Weights of a small image captioner.
Model: 9.9M parameters, 64-pixel images, encoder norm layernorm, encoder activation gelu, encoder moe top_k, encoder num experts 4, encoder patch size [4, 4], encoder depths [2, 5, 2], encoder widths [48, 96, 192], decoder width 384, decoder layers 6, decoder norm layernorm, decoder activation gelu.
Training: adamw at rate 0.001, 19300 steps, batches of 384.
Rows from block 5 of the image encoder of a small image captioner, named by matrix and row number. Rows with one number within an expert belong to one neuron, the router's apart. Each number is 500 + 25 x the weight over its row's rms, rounded and kept within 0 to 999. All counts start at 0. Numbers have three digits each. After the name is the row's rms in percent of the matrix's.
Before each expert's rows are labels from the 100 images, of 14848, where the router gives the expert most weight on average: "responds to" is what is common among them. Only what is clearly more common there than usual is listed. The data: made-up ball-and-stick molecule models. In brackets: how many of the 100.
# router: router (encoder.blocks.5.mlp.router.weight, 4x96), inputs 0-95
# up: expert up (encoder.blocks.5.mlp.up, 4x48x96), inputs 0-95
# down: expert down (encoder.blocks.5.mlp.down, 4x96x48, transposed), outputs 0-95

# expert 3
responds to: dark backdrop (98); space-filling (85)
router.3 104:484524485467472525510502468509474495443555490461472477466532496532514512485473543430483507454515496526472475508524512475506544475493472476518504513495537467507478486516458497499482493477504494490507501530526540519536467517523469504499502457544490479521495532487521506487461516504500516475
up.6 107:481499485469504502504463566474493493495469530554463515510499510479483491528521497502489498525543514476484531527492500490516504503462492554556480459500494485517524492485459525523515490514466518451504499536502507498520504481504476518482527467454491532523501535465513495436499479527474458493
down.6 100:462513483530508512552536512484477473513519471476473488526522509527498432532510528448544472456505469498483472472486475481491467573510517504468476500515521498500463495543525469490462488532474490491478486498531507516459534480484503511498488476495502500527522540514520478496488510489499496489
up.7 082:494523474553484454532540492483489495502460462554485452514480497470519524490461473466538540498503492535520520503495478493489503509512490498497518479486502503520508490472502492574515508489520521506520484551530453504467490540504481484512500489522539504458501492490500506493484533482544494555
down.7 089:464497508478482538502525502488518450523510504528525476548495527475488478512535510525521488512513487534495491535481540508513513544504513509466475504479499507492500496496500485454496483487431502497492507518557450518472481489484500509520454524494453528519483476572467527480497530495460513512
up.8 096:512522491497485503537486497519512510496519447490505459539505491500499466488529509489466489482523498512495504558502480498524507525505464559534535474552521491456521504483495487521524468484488468503532501507507497475534473468574508514545515511503492546517480522486476516500487551480448504490
down.8 087:474515498525522515527459524541525497519518529546541500526539499504486477520522539484476503477494469508473504489503539491498466532471473518510487502532513488487467507490524463455518491514471501514426533500503481519498479471464492492504499507487526473507534491472454578511522500523520506473
up.9 105:487529474470491485467477517517501498491499502553508539467537470529495479487539500523448497517507516549513496510478500535465502513480517539511483480497550506478490465555536532487483488509484501536497519542447465468522494495492509478513498469495496541471533503541478508513523469527484536487
down.9 109:504511519518501489498443511525487534476451480489493506470499519538497472544459465484538522480569466540478504487505483484522486491471533470488512519496523534483475498490543515490526542536513471499486517506484523500475491492484509526488513454470479467525515470512541452522487495477509522466
up.10 097:486518517531500502492506511496488508522447516551481505497498505497505476461477476506477492554519484515506483530514505478426542505471460496554485494525492478494495465436509495513514460544521472511509503530527468463483506478492448504539521463494480518530501473504537491502497487480499534519
down.10 115:452562525502495499501535536517477428469481486520479458530511462480504480487489499466523499494501475509527559463491484517516486539482541502475509453502501487462474497488525494506464527503478523477482498523558515492514499506501511486521517527492482491545481511504504513508496490515435490483
up.11 106:479487528492529520515476484490516495508479481477483511492520480507549463514462428515506537527495496527483518515503530494442563497487484482512501487535527516512453509457467541506506476522480493470525503528520548505502485512504497497491508465514521462509447527454531505523487480508525468504
down.11 104:530515483486531531488537544497520496485507520489501531532479500491530500467500552465482532524489491494514514466489501538516484513497554491506476484465464514464495472513480495488455535512484493485496507512479489492559546528532502538493502495478509479548563563501462503512515481498515503527
up.12 093:536486479476484511485535510508526566504495453481477509525460514482471497502491487476497512478522521477476508551553525504572503500526502494489504500483455480497480472527525513472481521479465527519545465468514505480501491472484484526455516467495486493494559469519529492522510513497486528490
down.12 096:541527513512509502476472475527534526517531514572509482506524464489522519519495446473503491477526499552511540503467461494488512482493515534485482530497480499498497493502459505446510508527500522498509444530500533514499469441494534494466517493483535471519466509509550501487486496498489522519
up.13 097:464472535436567535529474481511511491522471502493516492517490487519499507492511513502453545522486481482503502434479490538528524478479455520503507502538504515480524505478487514505506526487476454507504501519479505538496498512512485487534484514455557464490485496512484536501469539500490539516
down.13 094:502506480534462542525501555517466495506534495520483531527450486490521518511517500481530529490487483478498491470505550513484490512478504536484549499471474483521459470522468489456478512553494510519468518492474491485531487519543463472499491521541510505505541516524500464536512513469532475514
up.14 113:527503506501489453497460495508507529561533493523496475523463517496512511453490511516514441462498527472527499467522505479450543508508523506512503474487456496502546474449502504485497455502521443500511520495508473510489485510515501518496519490505493565503505502525500498437526519496536485497
down.14 111:476513509498488498486481518504514463500506531483493487502487528534464501497503531511486487501542464552518560504506529457516498545496518532474541479549536514480484481494482515507492491503478527523488492535544523507462474564497520504490527480519477466486526532500505492462487472504441479540
up.15 078:469510499456489525524527486511500487456525465488483538485493478511529543494467488511538505521491478496457515503502523491481539505483503481486491523540547523510450544463500550524498505498497530494511513509526563532485480513462472478486455488542482445515477518534508481513487513524497503487
down.15 083:516443479515516490460534503473513509483520535469471468519525521502524514502499492503496497552495536478519523500510511548494518481495550486518503515497501502519485467487468511447469494492529479506504513502484470485502539450532491525490470500467544546529497526518482538494523466447517482550
up.16 084:461504509462464479511488452484492465485548465495520536491495508521502534509490500465528511559506497496520496514517506515486516492480533457503505540509536509487517516522490519542477510501549532487487454499508544533487491521532501513501454508549479468489519529463500529541487520463523490538
down.16 082:518471501505510487470513466494534495475508522505537524480498540542492547521504494531500506548477525504488491499547501509513504468489543497560464525497506466497492536518491500487503471454456512544517487472468498523525513508528459517531481537507515499483460463455446503483512522510488494531
up.17 084:492543530501504470543506493517460502479496484493509499456490514519484572480502484437541519495489516519489501489474513492509513510525523446501507526516549508478472507502461485564508467539520525507500465472534521545508494511536514535479523471511531455493489498518504496502493461479504512496
down.17 089:493498498453510474479514459526516499482466489494534511460508563532518487511514502484479513536490506491484510505529504551505559468473489499527458535519538491541507492510478471483467472474485509483494517458511487464474516464508468489512492525457531527502514453494472511517485479443506513510
up.18 113:510468522483486459454546454515519511490523447534466514483479523491441528512508528502526504497485481481453508507516511474527512506481469501504515507510504478505467491569534490495490506464479530499509524502490539486565507500499455526535478538519477542540510521502510484484483491501507496494
down.18 092:512472457505500472472470528532468495508517526523507468528541474526538515496509425474535486473514482517490487520502505516464531452492564490478475506526540523540504501490497501456503468526493525504517499476500544502497504483494517516501517501500496530456496475515469531506492546499490554502
up.19 099:511513532503511486526453522487477462444499556482488449495510568504464488490529501507497504485505501484514484528506497512545497512480456561492457523506507512493506514545480501479477502550494486504505472494499482524519494510509518507481506517456497528512510532539529465472522496505458553484
down.19 097:549459507471521508524476498485437523509483462497503484495534483486466484534509525516459480474484486524495529517502505512514461505506423526494488461522555511514486519535545500460503484524511529514464511451514539490487509455481527487479489492536532516512512487521502506474487482503498508480
up.20 094:496529508473483478513511505513486505472521498479465481541531542513498479479510501464478501434484492476475473481461480461532447506500479520523484503476504518465527525577536483543493557478548513537511521525487514485514496467495504495507520502508489485526489493497478509499525527515486539468
down.20 118:495467494499518536506474489536437548523494451460543543523501468513498458536489468516500487499533524475487480502486485504456499454492472522475515529505475508514525527472540495486528503477464507462509530483540495501488472476484506477452492488496500534494482477495502527494461524495526518467
up.21 088:474475566474521508507519522491531510481456494474491524515514464499538524514448524495463561532495480486489469559521519511526522497483460494483502486531584489501519499485475519521485531488460519485505492523494538511511487502484485479471486480500515461507498511465516489504492479538518486507
down.21 088:545527501539495501474515554490516487474516511505527500500557482516547503496501531459508488494474536520497526503504500523526475471511516472533466499480523504532469491493482463523510514483496553498484500502466476473530549496509484552508499500458518497499502493542457558532540477504527489525

# expert 1
responds to: dark backdrop (100); small balls on sticks (81); balls: three (31)
router.1 096:460498480459499451475549526474499478522490515531516536494480505475482460486509524527516512529482499517494492499501491548475498510467488531559478520503511533489553495505529554464500499508472453517490470507508528465512515529460482516515484491495489542483500487507506544509486495488482431496
up.6 104:485519504457487464523457482497536503509466482503502475530482444490546479506482521520495539482509498454494509545531516501517507536510524495495509521478479496558544502510490503543535488511506447502505504538535489541500489457501527461501463518552512490523500477530506470510491520521516518529
down.6 109:522499492462478514500495475503504519472471508547483500526523510500477461468536515456517511505512509517505475467504507521499504500483511483506510504481505526481458494518493544499477506471513474464448514488546512478422485457538510499495468502517511496527577537525507539507534472528472485515
up.7 096:492470496521492524506519494496467520511483497509554475456517526517501482473476488498471509491537496549518507445496493494497526493499469549492504496536481467474515504506494499471499498468431508497514493472554462467508521539513558523479490535528505455450505489474472514484517500527486469500
down.7 090:537497496520483501510514498545497484472517530500524561485488490471523498542495519479517503535519490494458509554480482498503504488502506514486503485504460488541526550444464515557516479487469503529520518533501519494495521516507513487502527511522492475511461487472529440486476529501431487507
up.8 088:457492526495475462504469548508494520518497505508481533530484531487483488510490546480509449499489511522527503480491498492490521521513451545491504510514486491508494533511484554518527545487454487535463521524544458544497465503480499456483540483538490498483481497544479500478508451490493478495
down.8 090:496491468545481494516513496462493512566497511497491494532482472467490473494446538503494511512478539538487522501505536490527476529510488477511474477533509494498510532525444486558508454517507492524509497517499507526463471475534519475484486503485474486508473468496468469508517508513446466453
up.9 130:489518533505526478511491491530492537531469498456537525504491518500494514508454444472446482486478511517574472492487476522507476475514502452477497511471550510486479518512511516536478500520496521475512481485474518501467534513494486474523500553481492538496541477478516468489518506453514518505
down.9 105:464493518477458480512525485492554507461521516510488459526491529497497508525531514471490479502505516519498409512535509548504506451512505496494478478479500533504437467477507518497455487498483496509482538531494499502467539530509491505485483542478539502514492493543462511479493497495509489530
up.10 103:487493500545481543551532476485498540514543515476483483497508555522508511538528470517511508498458484502503481538488535466461496508565482531464501522481506476491513496479488507519523479498493476514463501481487489495529498536486529471503474483504488488550477444470475515513473507460539505483
down.10 086:496474525474527471522506492478512550496501509511483549482570492505486473502492498521534496498490457510482518490517539488540474505531451539528529439508461443476480457516539470505503498474494494526511514481532512506517470525529490453509463510518486530486512479499489507501489475509485471511
up.11 101:502528486466508523502484493485480442476503480504495504440518494508461481480507515473549499563480545479485510466470473513504500492456505504539530497492503542493474490521510475478484507499528490484532522435470528535510493497493486503507553485496523527480468493509529484527510527477446523495
down.11 094:504505519472488533505475510510478537541492493480524514497507513498502453512483459538439471462504488486513487476503507505541539506474482485501540440485530491462514540484486456441507484497470511491499525477474479504451483502496452476538514468510470540471493490490507525486508498489540503481
up.12 098:480529498495465453515496556521512501562470489483509486541491445503499476526522479471510470478480503500522514527470468498523488529448492533503490556504518533512544554539505499501506491499493464522509488516499484503457532507492512461492522487516492531528520480520498459524496521464477508485
down.12 094:465510489505464475498501484493517518532549497496508502464495468482565495519484550524501511504484483511540455490480537552498508506486491492481462448488502478497498486486477484552467529515488496528487530495505483516516511509532518531488512511491521519459492512492464548482514512579479467486
up.13 093:540513518485516513519533579489491496494468499529508483443549545471475502494508509503476473541506503488476502439471487490483515484462503477503505507487487516462451568476528510500515505504520519508471498514440529512525523505502484480518497454498480509506522507513489512519540494461496499503
down.13 105:520523526495532520516468539502462536419484479469540522514556481498501455484459482531467521473509506492505480480518497472493509498486491487484521474513487481488521483488512498493523529518538487491508456458524504476514485503444504505516529475516471524520514503470508531504507509537475545458
up.14 099:518493495549484497472508593493484486524481484510502492468499524523494511492542504473507505525509483515513499493500508504484511515490489473510477499477508498522463532468459466521493504477491558500477516519549536473498555528474499490508490489507505517517423503484498499461512523514567489530
down.14 119:513492499514527492524487505514470521421509533470498499532505473515503493529525512507532498501518518457481504515488511462485522484467486516456519514533472521476533480478527554490533497476454490477467488467545509535515481540527482491502469440475490500500545503484478492502453497516500469513
up.15 091:486492470473457527487472528494561502472548486504492518512505505496500478499541519547548467545502512466517512534499533476540470521496502545520509502516493489518473499484482484481494496527528487473539469477502503527494472468545493532516483469549479468486494484489498480523460539479529474492
down.15 098:502471546513509541484474492509512475489511511487503496501539507467483468507465539516503485518511504480480478495500480576552518503492533460522452496460545446496475494514462499468487501484509451512474536490519520505463483527521479489542498534513484502479515470515476498536509485476461481495
up.16 111:539459432503515480494483533500526481470443469511476475485551504502458517525500540487519502527502484483499527512519477453457548470491521494520485494519488507551480523482544475495501515494467516516519474490520523509515495477476501460498561491499512500483516491539497458470507504496477512503
down.16 097:520505518466502517508502540479518525530503522492481513524500489477480477464483515457498492551449485487488475518511500508534489513482477475476505432483512516478485522507499436506482467489476521507509522502496441508518499476444478452511510500538501556488536534513509491467494525459518520513
up.17 100:489515510528492519484498508509459584508545534460478462513478470509546501508511492508495524507454506503512497516500520520526505514534486492452493522502493466515556522513512479563531501530499494485553503493530519487527484524509530503494451497529508479502491493493469500447492504522538509522
down.17 104:557487507466499484524506508468512486501529535570491514474550507514537477528567512460543494508507523498457490522522492532487526498520489506522502530514480499486492482496500515455472512503482494517468491515554512464487509514542520454476474490502508546505525469488504481512516488484466468496
up.18 099:517509468492478482448462526508525462523508475533486509543515502483494467500516516522537446517521517476499541509537452481508490523494518487511468472513520505509514514503499491491541486510558441452498505474492530476516478436465531518498469527509490513507478481510519492507478519482528541495
down.18 113:439508519513489574483497477495505476484550520518471475500480503492529468490531511466486487520454507486528460465510498491485512529468522500509512455515518502498472504528500508498487485464478469523449469456502517518447485486518480473532494482540527497502512523479508569505521502503482498493
up.19 100:451471485490522545527490543517488501547495520499511502543522495499487492511506547493479504457468503487516498443504482471533515503474445551536470464540471489481536508493517497467498483503479490500484520558511462487542483510501476478520539506497529518479479514529498497459504526515478510501
down.19 095:525481488567494482482527534495462473497523495501484516511490499496484491530439467520526486466493502473478490506496528487473514500501477518497508489482482532533499528486467498495498467518464551501514541486502505526498520460491497516527524482464480557494484459501514479493528551440440489504
up.20 105:492486510505506498504492472539484481549503470557495541521506468481498495472498557512503535482503504484477516493509496470502524525527456521505499480478484485468515521483492465479497452497558479507503526533483448440520500505493497480551501464495515511479438476518514498477514506500551480497
down.20 095:480448517491503509488492492525490517517507510505473526522491489509486456495456518471493447464476508477513487528498471551483488528510511508475531476465478497525504550527495471480497456505502531497497502491478514501507490499481504466510527470516472615507479510506458501458506530495512495513
up.21 099:478471515544487462474405504489504527553508501520503526534527533500497501508497487507457490516479517492484504512477476494480459471492484505429506522495503503521479542489510541525484520502464506472471492553481528491534498495522503474477510495489488559515495484517514495490493503500511551509
down.21 110:542500503496508518525473499472528525490463493514506515528541522490498417522515522456557496514512514495515430476498498505471539540511513494472500486535487479523475473498514546514505496497450494551497498481527496527537476482523525501527495517464504521502508520499477488463479509544507484494

# expert 0
responds to: balls: three (84); small balls on sticks (69)
router.0 096:520531482511480495504494518508490468491510526511520493466450475458453463519474462480532522492496502458508519512525535501520512526532531490503501473514509482510470522477525464505491523510469483488504496402534488486456543510508541501491538543468507484529504502520499502502509481486458473484
up.6 095:512485505497498525506495510497499536444547502491498527476480481480492486511580584527519459488499506475525466495489462489561472510528533523505514532490481484499485506510491491487475483518519523508525545489462547457520522486503501518451503533502517504522517497509499477460507494507491510496
down.6 094:486536473499498520520483502497503486457511500505522514491457527496526515503512507501485490426454500493487466489568516512507512478503501500502451537470507477515485462483544473485489513493452450513508479490516474508518553484495480520487502507476524498508498468505456524536563500496527523546
up.7 110:500460539461565526525489524547508534495465517487449450485500494494474498495504511469489519488489476489501525488497519540527502492484459515524515527516488508499520474513516509469512486435468500474536461518479524473498501508461486503527451526497539514471493484505463475509546526524502504507
down.7 103:479471482523454535532502496494505447499533495493546553503503495542461535513481486529509510511485455477472451510523494480515506481516462508513513518485526503531515492516480466492483510494471514557494528514468493494516495507503452436494485519499532531464501482490549491511470531499486515465
up.8 095:542513492528487518524520505533474498506515521497496480564538503476513467518470467495464483503496497507529498558484526508493504480540504502481464457519503489532530475499468478517476533519461496513503559542485486529525494480521471493497456449521516467495489529495511445492505508526534528501
down.8 103:519508511498502493513485518481499529530424488552522484504511498518463510465520530487509490527499486491511474505487520541527495479473473488488511469545546490449504509492542486495510502473525496509467482489456519536441472452483514532493514497467484475529495504550484526493461492524485523533
up.9 114:504516519493531540574515510576461506509469524480493498491522554486510473512440503496486501492520483492499503458504470506517510497519457492529501502445480500504521528493509505522467506483517475481479486508491488474483511481548511491494473531495544523475518474488491447483500499436500507497
down.9 099:493493489485521534504544450483509441516519559499454488558515545513485525502528503499483477482476496484526462474528528557493514509508493484491501516496468502509475464501506546502491524498489525500486507491466497510477489524494536495467510514513506483573491482547464517483475485528477501526
up.10 108:469529476481475497530472524509527466509454477500446460517509453493486525499497493507502479510503496481490531490505538483500473487530453457495466461495514477518495497458506500490491518514507579495536536502527558556492493511514493489494507445485497515526492497507531516471533500501509525488
down.10 101:521508493502511477541495461474540491485481495529510557536483558470487488513507516491558460518493456502505441485518507510511532509499468518474521500488568496485499462504518480504440515480499487508479495495528515518507491486517525500508466501511515535447505480508483486507509549477511503546
up.11 098:515522443532522535509448486519527503512530507510474501499518512456482493504506565508438502481482533499468501445541485496515507509474501516517496479511521489491472519467496466501532477502490513540485511486524464530513525456537506509456503519492467528468491475514483463465473500480538507513
down.11 093:480477522491469475500511493484562483491513560499463530456495498492463520478546465500531511485500469513496519506497532500492511481478514535486517496513506523503517490491579512479511548501458519514472465518454495536479471495462471524491498509544516493493490484502537502525497503496556494468
up.12 092:503487486458475498547518510506514511505496541510536521493553503462503469497501489512491476508521494465455527475512547479500523482527536492479463527498521494507503544495509497503493481528543473502513535527484441513493482477508505495456471441506476518496489530539531483507482481546528553488
down.12 090:482557516539496426476543494490531478542498502544485517482504507510485504495506482506483488478506509472525482549471478505505493503495506477500494502519471443455501481490562538539513483503508458523520486482493537481502505473530536454496495477504519500474515508490523498551501453505489504474
up.13 091:512525495467533489515433519475506499496448468468497489504479528519504503482506518535498470470513432507543488485494496506503492521520512524494506501497509549537456492546542489513508503509515510477479452494496503526489494479541525500482492439484509491487529496516494507499538560480493516445
down.13 095:530492460493488500501504506482534502443444497472502527458473537486553504511492533471473500472451479531518490510534513504486491491549498495485500507461507563523470476507454481512459517497498517494478465504499520499488490504513504459538502503519503449551495469514520491502544515491492504524
up.14 090:503478489492504496496490483522486520511467533545498512473464496472509531539509518494467501492479460473515489492499531515486488508540540548487537455474486485531485481499503484482493514489496505506527529454491444510500541470537504495520571521504492472503458498440498493534480490495498493564
down.14 089:496499533488529503540469530499523534473437539523519471518487513497486507509475468550524570510453488492521454529500517504541501507535496455513503539472554497502513494487522464432520509472486498483492495493499475505532483518467476505494508474490508495494498471516496477527496499481519476485
up.15 116:462523504485520495501527494499517484480468484482495480546533496499496508479523451482481525544485436512512482521453488502521515555526495487475496543510514485453486509536547531476522514498470509471475452481510494507534510543491523496514516479462498480482515510527474556531502493460484494515
down.15 110:538475442481494507463497497510456473489507509457487521533446522497495475539432527509481483481513518488523522537491488474479506506501489542544492481523513540517509580507472466494529485500488500510532467501512509505536511520492509485532468499478505480460499508488481475478497529516480525486
up.16 100:487481500491562489508488575491521497498470491480540527505512502512483455478517510470464549492461503495531503491473488468559493510492500498467543519497497513465505536501519515459487529486483454485495530527470528480494514515471498466504505483488549501489482455485442497485495514504530484485
down.16 107:521504485495471486451519499490502465490549515490478512500502493514534513507440503471524517477521507449520532480515507488507525487521503502556471493514523485523506490546457490462522541533469500524497525499485539508478495506461481493556528513495470531476424520513485481507506497482460494485
up.17 102:463513575532477495516472481502511497489544502488484499497515494494523461508481516499503500560500472493467491510515517505508540460486516507500527489528527490436510474452467512516541466535533490507498535504503459512535475472472517514421476483509474488511490489485517497515485482501495528518
down.17 093:504523477502521477479532506481506469491521550532504462514537468525491509477461490545501503498498467528537523523492496512496506474534482485516450501534558473494534506478550523510481499485525486470467513466514486465432512515501502486485492495498505483510478503478546524497519453492516539458
up.18 094:493516498499502464498499500490507532478486484517512535535547501495509510495522487503502486567487562513510507499466478486519466508474512423472474477523518487521463555571488477492493508520494513523501538514525554469517537501488521520500540504486495492512494489472476516526504488502473456510
down.18 088:516497497491491509467464552481529552501533520515452507517487516506520439475490506471465509516491522467513510494503477482502523514531494489503485453491481491546462544510480517476478477506529490504541484467482465530507501440520467531512467499460513504489499512525453496486525514493544467487
up.19 109:513492525517538484554514505534489505510465491505485501529493508473492504464516470440470545502515531538573479552473530493497486486505527479502506505511518467501489510536533482497499491541470502470472491523471528495448496513442511496520511510460500488506474465493464502541497471503491505487
down.19 106:472496485513482491484541520481479528554490503498495500546524460528467472515469507476542546481507499537526546489463477484534491490496520453467493477500534494520533500476487546480498527528495502483526511481483514514498488514522515510510505496436460501503477502477534488530509484479496434462
up.20 104:505478489547478482491503484503479516529483533554501473486505505457497483509547495492495483502508493488477554572476472489490498486523508535510542511486485503510528475529454507489513474455480549473481491499462462452496498480484518480531506520478507494492511492539546478525506486494450507542
down.20 106:509493497510474515489506502525482526485542499494541504485484506528511517420450507515454520522502474429512512503488501534509467546490505482524491510484526489506526493477485488526485543510560526485517492483472477514569465474493483500450486476488529519452485492504525489498508504502486504505
up.21 086:485465496494509516488472489510525488494482477497517485524520508562504483463543510499499504482529482522499481479537509499549501513477470500509493525496495515529475494478524533492497515477523498472482415520516492505471458517512475537474471522506495523509504480562518433520503502435473528488
down.21 089:498500455471489503495478514468488486486468480503490483529443502479488496456508559493526460471462504522494492473500509459508488482514482515486543436472474495504465492509514505479496470499486528531491535559486462482493517521546524466506513519525502537542515512520538504502518534501486461503

# expert 2
responds to: dark backdrop (87); yellow ball (66); space-filling (60); balls: twelve (26)
router.2 104:508549461500521535477466532503508497545468494508523509550508497506525524524501448527457508482488487479506477506492520470445508510532468495497515483502503458511524522501484485563493517503474541530510526488480515488503532501525504478500539536493557492495472503517517498471497473496553548490
up.6 106:490544529501565466509502511514457510507435534525507549471475502491517537541522482489516513482501532517511498480477497525474513476523475502490560526484465476463502500517494487512506523474496472525468485494488467509509518539479489501510558460510493490514478483507481510537483538483496493452
down.6 095:519464487531497476503501472519501517535479493499510516498537483517555470532500525499518471498483526465503582495504481480527536538517496507537527480515486500538511526517488481461505520515452500526447488475499490492502505505499496480510471484523501478523485505470564533504486544523502464550
up.7 090:490492510481528498515496536492475451515509489516521491499467523518518500480554456510469498490474503453482478483515517481506520512512472467484531510530509520513505519500496540486519513508522517483482437516521532487448499504483534464561479467549501487497520442533492490462519513494514457536
down.7 106:507470512492486516484524523466459491463506474488508528459477541566487500507548492516483498509482512513508453529507531538505481499509515480481490472494521524474492495468495536458467511521469500488529522521461557488474521504510433530538466522502525500478531514522481475518514502496506504461
up.8 095:520494488531519466481506460474513482509459521499473526502459471531500529521548466496551505516553518507501511476511487550503520512516508502490480571467495472525440483508482458501491473474473536511476509480490512487492514528523478506516542482517510428495478507505501465496494495501491499484
down.8 115:486532490504496498527482459472484534505461486526505526526519570515494452533506498521460503468479491508473502528484464483515514499484452517522541460529559500517489537497536510485498508524488537528495477530498554499466482535492544503487498478517508500482501467491550499515478531511504479500
up.9 093:503526509514480481523477521505508510485478527511498458495579518518516492484469515511467459474515517474536491534507508483467475479508513499495512495507493490548564516478478502524505510468489529522494482507537458501537476513504504482564432496515519511502509437481482497506520513467531511495
down.9 098:484455490492501484526508532483497486504459507504497475486532496481520502464547554478466504497484500521506464492515516529516487495524501522506478447462525494457491454512506534458484532497467510495496511502490502511476542515517499465456491520498488547462487491542449551495504491468526480450
up.10 085:487512509499517497496508465516476497526519534528487504513475505515505464504508489486469518441510510482532501503469550467478484501495522470522472485530521511496554468527515532469498526508488488504458503509497482445507497508483501476438519537528485541470504532512497459467534468548540496543
down.10 087:544500493512503497472566523438506453503514515485505538510547502529506540504471473520481516468495443454489519474518482518538488484500495517500497516479525455499543495505476487496528525503482497467538501506520456497523525482475504526528478473499464554473508492513473479533515517516502501496
up.11 096:463470515538515493482467507496474498515499509470450514497447518521521481518521483513488428509490495485540505503468535530471498536505448468518497455510485534512533472517458510523464516521480517485504504485483508480490486477537515468471491503482483482454548513484490509466530532506521506538
down.11 088:503486505513518530495538490514499495513561466457494459536496504490519487478447469468488478518518507503481523496509525500534502500517452521466485484470501532497526546497497491511528509479502495447501447499476506481505486460487497496483545500442506538497440493523481498531500531470473507455
up.12 086:480509514489486483476480486478493496501463490475476458495478512514499496490478491501537488561518511524522547504498505499486502479507505515494510495466472462523516542557482474518505507525520519508506555446503549576481483484502506499477562542528488496434514511504496481483485509471492495496
down.12 103:489478499509486479522493494494505522500481463524551473564505465489533498507476481544498515552539482513466468494476479458501483477500476503498506436497534510543525505502465509534498522462478504487516461503507491469480473528484562522458508490502503477452529512515519491485491504512469528503
up.13 105:458512511541457518513479572513488493498501516507506483511497514501512475521508508493485468510482522510542523525498544494489517502476496508491467490497543512522513468500487500493499472588460512461516563489476530469437494521535480490492502500490523489501455497492516449492503485490523531495
down.13 090:499499482505507491492549495508475550528478512476482474487486512506517516457452501495492506495458433444502510538502504503492481528494464540499491487509512488485544559467487494495511532481495502465493468506487499485527458489457509506448544522485536504497470503523483479526534486475528540509
up.14 101:494514561550498449441474526499485489526485513514499502497519486502497514536506465506463453517468509499522513509522522499480493513498486501522501494486438523504471470516519466497486532529426490530482463507502492521499490521533498508536520476451525490524498489514499503544500484449467514506
down.14 100:499485508470541533496476498508492553530435507510525542493520517528510493478517498495515492510517485467489551535538512547505482520487457464517502493485505474484479501455474486446537467490478507498509457500518467501518522462497498534461489486499493485486462481517470544471497534505540510512
up.15 089:513499482493531480583499520536467534523485472490493497503505494494495492518500555511488504460510505480511489474511447479476492526529510452502516539498484499481553539494500507506495545457490524521487460478494512464512498512499481446536490532470496503511505473510443536493535474481507495513
down.15 090:503483440463489518507503527496510529538497464478510498486514524503509516480518480450475529520501515524501507489487483574525480472480506513503456489482487497482529442502466515497484539536524480513481504463458504497502503469527473514506521533452482483490477507509437530516499504550533490495
up.16 100:511477528520535479538493511542500518511493523511488494492534497453467500504481499474504502511509487507542493515515501519477472503531520556500527499489457513482491506514494478546480488512468510501544466497494504486542518522534541511540468485516512498476497419498521467507528484522444476558
down.16 098:465470475505507528483486457504479491469518500513476467459529518518508492507501517483505506496477468522518516499554525518515506520533493545519506486498568441526473473506509518432500447551516558506514520503489521477494495504509465488500531506520524541504469466506472487491502481496527491495
up.17 112:521478468516508513485481458534496493520464476492525520481474463504499507496544459507505523558466498491516517501509524534491541553488471486523475539448506470486468510497470494483497480515466483495468537499447521483462544509501503503531484494503501505505478487482496459503513511498525479575
down.17 114:494499482479500500499500456472481535447459506524501523488527552533525498501485429488505536479514481540482514545478511465531504480491487527482514510534523527538466505485536537480516530491500522490525496533478485492478491470470481508490532477493480515474486493462542465532496470492496510544
up.18 119:505494515436510475544482492439521443513502477509507438510478476504489506490528495505486500525495507484493499486515496485531508509532516502510487510476515510531529464450496512511534493500565538497494498455550524503469517475492510527551509532496519490495545506531452502498487507498498544480
down.18 103:489483513466504492470484499510496517437504497477517519530513557508469516524500537510483523533524451532506475504483500560512445500482488497530517456534531487495510532497553539505490492493493455483496505508508542501483489532496521485476465471507513504462552543539510469505505496485480499492
up.19 092:473449480525479507480483496539510526518488464493505526501498536507472527481452482507524477529436519480532551537509479479510498514524492509489486523465451500451485514499464498546486529500473475536517495475483497469472564519511478505506498549503506480524465514515512519495523489492512523514
down.19 097:492514520484520515522496520525482530498459531493502511508471508468516505502513479484485550459545494550504499482504474488490575501522497482486489520490526546501522510491490478489509521494539511498490487505509484506454490479497515576489509501490513524458491575483474472466465514533510476544
up.20 110:520487478434532543522543458516511518506508469522505490495491534474501509524478570500493511465516534498482473464456470469528506465488487501445526489502470489542509523485508501506515485464501503544507499468504463539543491509497519514483529499513514482491485459506509525480468530469491484495
down.20 110:525520505516474508526483488541517432507470502520486510509478479502485538495520508502533509489467586462465493485494466494515467462491527494500507514474451491521477488524493488499488505504472489507517510513518481491567525487531486464487498498530493467492540558508545495480488518525477532492
up.21 094:507509508545522502549434545509505443501518531492478487499495516516498517497521491502488502510523502465516524518500544514490531487488500524506493493487498509540541484446457475531503473553491519460515528470522512511431499474510496510500522512446536466487502481486499480513515513498505553492
down.21 095:519516536494501496469492494477505529514489456492509479543497520521484507476445501500492470531518456524510484531457509469510449503490470519489509456476536527498467572502546530490512508466508532518519468505495512525496500504482519497457539513477510461461471514500510517495467479466488509459